Weights of a small model that predicts nearness at each pixel: encoder moe soft.
Rows from block 4 of the encoder of a small model that predicts nearness at each pixel, named by matrix and row number. Rows with one number within an expert belong to one neuron, the router's apart. Each number is 500 + 50 x the weight over its row's rms, rounded and kept within 0 to 999. All counts start at 0. Numbers have three digits each. After the name is the row's rms in percent of the matrix's.
Before each expert's rows are labels from the 100 images, of 14976, where the router gives the expert most weight on average: "top examples" is what is common among them. Only what is clearly more common there than usual is listed. The data: rendered dice on a table. In brackets: how many of the 100, against the usual share in percent.
# router: slot weights (encoder.blocks.4.mlp.router.weight, 16x192), inputs 0-191
# up: expert up (encoder.blocks.4.mlp.up, 8x96x192), inputs 0-191
# down: expert down (encoder.blocks.4.mlp.down, 8x192x96, transposed), outputs 0-191

# expert 3
top examples: dice: three (67 vs 33.6); green die (37 vs 15.7)
router.6 096:546562507532532548493463425443477518538501462540485503560536500433460515481471476543482593536597486471492512555475488561504509586432451500429448532510527521432597395472462497452550556486513468441417453454422489522586499416532510521487512478496395510436497498521463468425534562548523436532565518458555430500518422584521517510579420507472538461498360528551510490544523478526481462569490600551579594440449551549448474427572418522484510499529544465369576501517460485546582504455465470521421508597463497492566497501521559522496484388555412570470524564532454528537428582401560543472
router.7 100:534510606455568461510525569404537494509514440523522427482493461488458480451465459515478526520490519484471430553535429575396503434495567558457448425541470563476456516435443452399438440465458479444581551457501516549535593509479468483550485437548475515550472418444523472513385458537564475451546463472473488432452579438477514415574459517476596500468486520435522480458569610509604465550443571541515465582610497499475557501485593428549493414474548526559569493450424415525485541491439491493468528568530383536436509510544500513450575518479486446457537513482586464505514400451525432478
up.10 089:474572440517530604529555492495440457434544542565520395518591475477529531502562507487493551460477584467562431579554478618582511488545507456429443440528518508514533531476455519446529488516517420460485480496471552550600587508457526645527531454535507502514499493449509480579522499528559524480475494448538526408570543452434492480563578496460570498431369402472531433476596558551452521460468489533504500491519524537467530441486571604541490454525512486500495508533516452501516441518475435445590501613513537501516344465599518557477513510592548534467569546482559496484453446496526466386
down.10 095:524474478406472474500500479461532515537480470492604544476513420515467447471450543553536522406600468542466587424506463421469444491575495535526456469500474528456443533578531489493453534420469585409517531489579480508477398492558468418497444509495463483508522499477469441561473465498470429533504499555526475520352503470481500563451412474526489557521634622513429505444412432483461491558578530484591500557484503456534531546554514414517483610527478563427538397506426492546446564446546450568469564396551510552468527456376503434583504504440502520473469476490533454571522461532508526534
up.11 101:585495517467402406470539484520487507554490513420595542471535417540569512487481471468479551532509571546455540523499467567445511456496543481525475529351577566495525486508587549514402514402487489439493519459488479498503468511467455418546481472476505538485511542465564491501455542542401569442554421496501404512426485454494495462508445533538474500548518534530427511484512638566427575444541537446430560530478511528490482487467464491441502467436576559443557471449451502505538498469469515442436402373532393508542540480445511549534491615466440585564489482535505495498691533536484492542
down.11 088:403500559525613561452440550493459491443515596573433533492536563499475535533486517556536484458461482387544447496550537428478452449443448521478517506557432409462561520470452512495527502506518533617506483497550528504480507557468555539464554486520450438460543418578503501442515459514620511537508525441450581467504551585458433568521596462482569427497434456451592499500474389453574496528354476521446495485537501508501574496572506481513471503516438533503491638578554506464568555518549554503450494583494588520468474473577485451347469438553553474474484487516500460513441533455516453503
up.12 106:485601437489540542474568546500480506450525544543434394512604509476468552518532481506549555465513505474539436531545503515520488483509441503420404432579453493509538515464438496439543504543527472477446492511514548518587570436490461601464542401491564477517540504452447464574475494483570456552471508446553549412569574470456515511555518491486536545381442432463553421494579482533470497459454486558550517462500629473509573450534572619551477433553480450546479494500463418524512518543495443464606553607544457545516382511585530508470512455637558488476554504451513475526462450465505486381
down.12 118:499499481438470446509526502482494497604473436442641559463505396490488442447515533460508468437612498557518495437488469495494437481540549515536478551512527549541431513587540530470430474417489570455487574505507526465546464509542477389496397583498483505526491599449462501561468474463485488460481515600537485498414516456490482525440434478547507538527624564540472536464489534496502469525562572497532467554489481453519483531470443439496467621428466532437486378465441540497452470482549442590538505351477494550488521452360497492615551609452517452457452474514573491489499474607527497522

# expert 6
top examples: dice: three (100 vs 33.6); orange die (38 vs 16); blue die (38 vs 16.1)
router.12 087:489579559584490514485576471448487367465493523467524531504476492540493487490511512496481447533520540504459508410495465608431493502511545500498480394410427452476504527467362502513447475495473483513457458475492562509457548602572485508380462450515495498567473464531469537414416496477561565525407533519404512410565509394459563521476501486459485473442508560421578518533576588470599566542484544498590452610594448474537458560511554484500426563479427548462482450535465494462465456535533446461464470427558446526472394563443542468482605556445492456506472495499534455542488579458463492478
router.13 087:537539523665498469497503511381511452504450445513574421563430488538525492507487496519554573621498563525477504585537463552429479490472560494466433445433398468480620515468487543515515516501557534441495522434536473566549571552441517515446569421483544554476549395495515459481391479546527429567528557467434554490537561486521552588531516522489570457491425458477443507440624507524572552515474453486525494609530523486472484533499465524489466497554517456470651484520440496451471553588512493450478482527530466427446457495552502510482510499578371458516531508498503502508517550405496454400
up.0 113:519499401510575398454510637549512495430524510451489431464535409519606466459552443445386502517554477582466470570554511523464519490530401420489399582591529558493516494502494580506496479463512499392501530559513517480491539479525517518508509451583500504468528532515482553515586562460466474409449499453504520371536520491532513467570483498604496505565532474447521535467498423523481526498550426629476516508566462495476492478468438528609536394561443564496598491386535508516518488456464582468566497492499416474526498506469443497539526427549569502497532521513596501479599524550522422507
down.0 109:537477622508428590493541415435425466546456489530535519537488547529477580531436529515570482510463491485525564474458465493519488444527621565488494432452450442576524495383473443476430492483498485529459534436511516507462535557480448416459489571443516533516483467531538452479515455486563513570575436585500501571432522500452475526442519486471521511445505558557477473571634562463553457541445558486488432407475484498504485543494525467411548571415533367524429485528407478494535453484501440527500531526488529460507461474468507536397424576373387470511417493551441438516402407485497528457
up.1 095:506463421448522406480460642542562444449469517442427510514545460518596511455535478406433475502601522562515522497514569522491490495563448460515458542562560542515466500504555553507518462489563501479570508564518505479527486486521481435513504470587522516515489521507492558519563524420490504349458558480454478478575515532532471547550553478561462493561566482584478513490438433409466442482560378575465499477601467502494409458470376554599523483592473585527577509421615516501486557453523575458514535469488448479486552479489436463558579479539557532439519509467495513468602524587508406507
down.1 092:523538512558493578526556401488407509552552467592611430485416488575487505506465564500512505529468414509475524510458490533535466476453593546430534484417507424588565515455463449490418501468481490494405473465516520512456536519471470521513518515482615507526495481536560537440503479511493517571500438563519506513426505530457509397401395493525571506478505515425463483490681544578488538480469526488528508412463513504481529554550580471428529513425568406492464498504446489469500411474405462470589450524522534541522480487424502558473405494441373506595425504494521420502416459453470536467
up.2 110:523506384498558419468530640560486494458552519443484425461585382451598469441541432478425522520556451556536464553569474547454534465548426476463348567582545563497519489510484567493483482505531447370487556594516475494567505483538458542480508471612507496464513511529516493542549557434479466435460504419456519395551558497481558500526477489552503558514503496454476525483492419520502573498489435600501461512545515517482488461492509537617553423505484521576570478442493484517529554473474558451580528510486374483524528526480437526547524440597487510450527553465595484454574543509560481524
down.2 107:505468620499464590474556430372412512539428508503544527504478574560505568508453553523616469492485505542474570498431489511506518493558575498517545449449454484526507524338463417479421469446495520535428490423546567518436524566427464437454506576429481539530508530458474505510530407530569475542512433596535550513413515476444401469450477460477500448453510540583450489568556585544539425572495550478504464439463485549485438568516463453454480554456494448480505467526457530535486394510477485496492458491495546494537420434480527458428447515401450487499443494578500436533390398521482458481

# expert 2
top examples: dice: three (99 vs 33.6); red die (47 vs 15.8); orange die (42 vs 16)
router.4 080:487555556566523497488524531445458429448505467418535461478495468568491519536534527520520461527478565478405598442496497558409487517519612508486493480470427496464537488486498571502488433494538487550441528446549553514537530558533541522498480395488503488453486461598528476404392463461554533585497519505420591532602578428495417493462561493485441409479552460511527427430554473505523568561496529472530483605589484430558501539459527490543473590464482559482511570575530526525462532556554514443438363424521465495511449549431508527438539535480406435492479555533521416502446642529465532412
router.5 086:486530528648499498500517523412471446508445521442538525514487517482525508489502508475495491522382624424427618446509487608378477509443574521544475434444494500428583547501428526471495461510540501489467506458517560543488515536489538469442470324460526542499468439536506496439422502514460458521474520532483578494611555513497418451464550510500508391429532487505562437397548484501499532553487426496480432588567485464520527549437510520429389512479459571439573566568519533525556518532517521459393393430480457500450471537555547508441511493512438476537445503546528455478447563533471505486
up.17 106:513533519486528478468447524458508515576557438569582455462513400432462442430467513457512537529448566471483544427546476527520491452428541558502439497513470522465436539500560482385476460525501526446511498506491507506573550450488558483527475450486462506578489469447450497519430497572501505624530412610451508515465569442559450541481482508529518406514546425472645524419591535602433415577482557560516413474507528529489639503516472394465581528468517421441540493513466521525515493496508349564418436480469573496457461577437523523414471522496487452517472511557555461496529528534550436509
down.17 111:481462509424478520551475531511425506393476565405432482492467541486507498534551554545478434488535481528428445541543493476448478578604427442530523559549460495519489456464395472593565502509501507563511447551510507494488448529524508547457500543515487535453496528484572521417568458416507495362520507436527566460502492578429567491508467534512506546456512579511410510562299391503528533456586456486511543636466478512512440547492589532511443456498440534629480457513538468463493532483556600472559568528520514516503579484565509502581570432566504481449504487532513473500439458455464472567
up.18 096:553433513538454507499431475531513551576416435472444518497494519572555550468523425601581534533566460439568573519466539471407472500436503473444528529467539517556439490502541585530481492486470514517548490554536462501436468536482474411507559525494483585436462547516512476512593577507500452458499547498442506599557500531527597488495507475498449529468541523624417514528390473444475488485477418420518485468524613483516408525487401610538485538543568562487526493554547479499474532466620464379512670540463406423462559488515488521558459505527487490497488500419478515494546522404526547548
down.18 097:547535421548474491528576500454483477523536536479579491484455493512473528536440630432495514468452551550440485495497485533644475460521528560516511417502530542478591492482513503425480513494568491416479517422459561450484501490448458505572516429512526447592478502472573589498520535444448559436450462493643405438500495448534417420516531541449566547505478482418571455530673528571482397477488504593412576527490414519574509499427521479487516446537457503512478518459443516539484431440415482520497386471478521503579450475480490420472468513484524569521511545452492545530492532612441505478
up.19 093:468510436514426389453443563523594489432517483492489481510515413547554427439479444509531536509442639440471481480531553474465479439482483544445414546481533529501446541493509581438429460535511488472561498591496487470512552567519519447507491425585523537532422509539441536458501577470477482424482554544454525563573572464544509574519574458567442507525581517530579487455467447488514390524489392504496476528567529518469492514417431588582519442496505531468659518508555538540501594506610533496516494493391477423411555493466471507513499518542529473458479490462587458431582577511507428517
down.19 090:539504577529525619473542522468350534491515522419536445485452558487518537540448583433522490509523361562515511527482383591593459587522583459504498515501544420500529449421530394516507515404534532524468478430506576493482488427497442501490544475467558479448567555470647488422578458461475505549512456503544486453482489517464487434467437541461522536474429490478422524561544392549472444532570535524512506425483469491475432560525546453529542545483531458594442438476505473508514456440399460473458495612533506509594492502491522459546482461438455516471413503584486498550428504564480493498

# expert 1
top examples: dice: one (64 vs 33); white die (37 vs 15.6)
router.2 092:502528457464520516472449505574498569572486410445521551504461517536538533503508578471523484513491474577463600439521575535446499567478398487497504495435589552523443500543601501525522499471484576492511568516580464490450466448561395454516438482449446483489496653520440513528485476444444444505465393637516433582469445507493454534516488441513481472451575491553420549514403510572395466474617499497542510564495474457543460586443371538524502522503536496499589495481409510481454508491507483494539414363444539500530520516399452469567560547466518520458518448497471506507526517568492511583
router.3 092:503560542541552547516554515389484426415522561497552476517568497512536468507504547532550499517495500395527500577533485518455494498549458524436384438535469503528540450541413471459439561540489461497492595430438534441570583487496449601454567455484554530438505440496491448522467428504583501604522516431477566440504572461455549489569508555477573546420419517491528454416563449559591550598480509575562441552514521567453470510530583540533536444471450411534507543472494380515469528526511462499512505517506463476480426494614500509450516481524465496446435503503631476441433549418455424544
up.7 100:495502547453483544505466427455463486514516532516462582495484539504446505570493533566561473418431405470552519417509505525509477469470425508559522564527366512522536535504406486428396489586470505600499472496519556546431594535490518496530524523520584390547418392513507485518529420468621484597490544477435540527510506485492445506454497487441428413435600529527608484467508470521551491574327458474490523529563518491503486508439558414547476554449496517493425509439517543517471505619482443477488534521571478468443423493504497456492415492407534513549441508444509408535504515476555523534
down.7 093:546567430577477463535496512516525511507463465537538452573537530478511492473505408467481527580659586501482504541489467552525533538570586463493496494436588483479493475585561505568601563517533508479543492528473443430586406426533531507493533546510471560490562636506477524519475554540430494447546545487493513462449536516526602544555514498533596531537437493516533459543460523509437464387660515555542474471485528485512525467547460609386567458566546471461586502573506467483502532382557571527518487515450532540505564456565518532473529518608493502472542497528491592529401542539465524512
up.8 108:525494484489484508500569488521479553488466484563479578478537516475401525501471479587577457529453527512481512457492545507626509559510610517437469432417445438516515534485515508545562470569575526503476510569500472503525423448529509556420543554388461490425461591541610343544459552493483432533478502505489440511538534521442565588472493519433492548438510581513454499584441602493419529426479579484526502495380490493493482480491541544493605581456527503492450489622435477499504469553502395486570517502571561566500547512507550493541433496564474494541512491505439528467382558516510581576
down.8 093:489557406452488490505413466446479483478525516430565428566483530514559472541468558455474528456542473493569482564508462474375474441537378470531500618557575576507514496476475545438481545492442496431460511456484563500512499517499480474554493424535484485540519430395461625487506427519508615404470463490483533463498503473559453469542507485535471509474456410532493432456528441513620463558535479538516461522612490486476454529435464489605462415543463478497511573309540491536417488468472552532486477451434433494533457483501465536491616488455473518467489484464578485525604428520498443446
up.9 130:562517483465487467444598591524503475455560514505552425514487479475618554394500533436369470502460539442497453630522535566459525456561448462506452553428473439467519544494538508510509482501505506534462520483503542494495630564409428585470536473474519498438569470445515520524547460477489523493501442461538541441499548502529466475551541426595592497582412455419477516444550496490568618513499438589399474542439445504495519488494487458485459416548428510531554553385499442487507450553441582516472506517511482421473522455500427562472519513526583540479465495523585445515425538554404431526
down.9 128:509504533599548510486454451480457530605483469476487572518450498517486513574528452480564529475533445584554589374453486444550512484498535564488543477581475554595426512473437450504493498519474489515474544506496551451474441484586526326503494541507484494508470518562506485471427477511589470541506537567452492504411472569455474541444503502485391503417594584591507462554403470446419504565502592442623505488533516517452493490579463492495568574446472547494380447611489545528491567481523424533541472487499481557551478521429526492526484517436447489568501513584458475497529421455498591436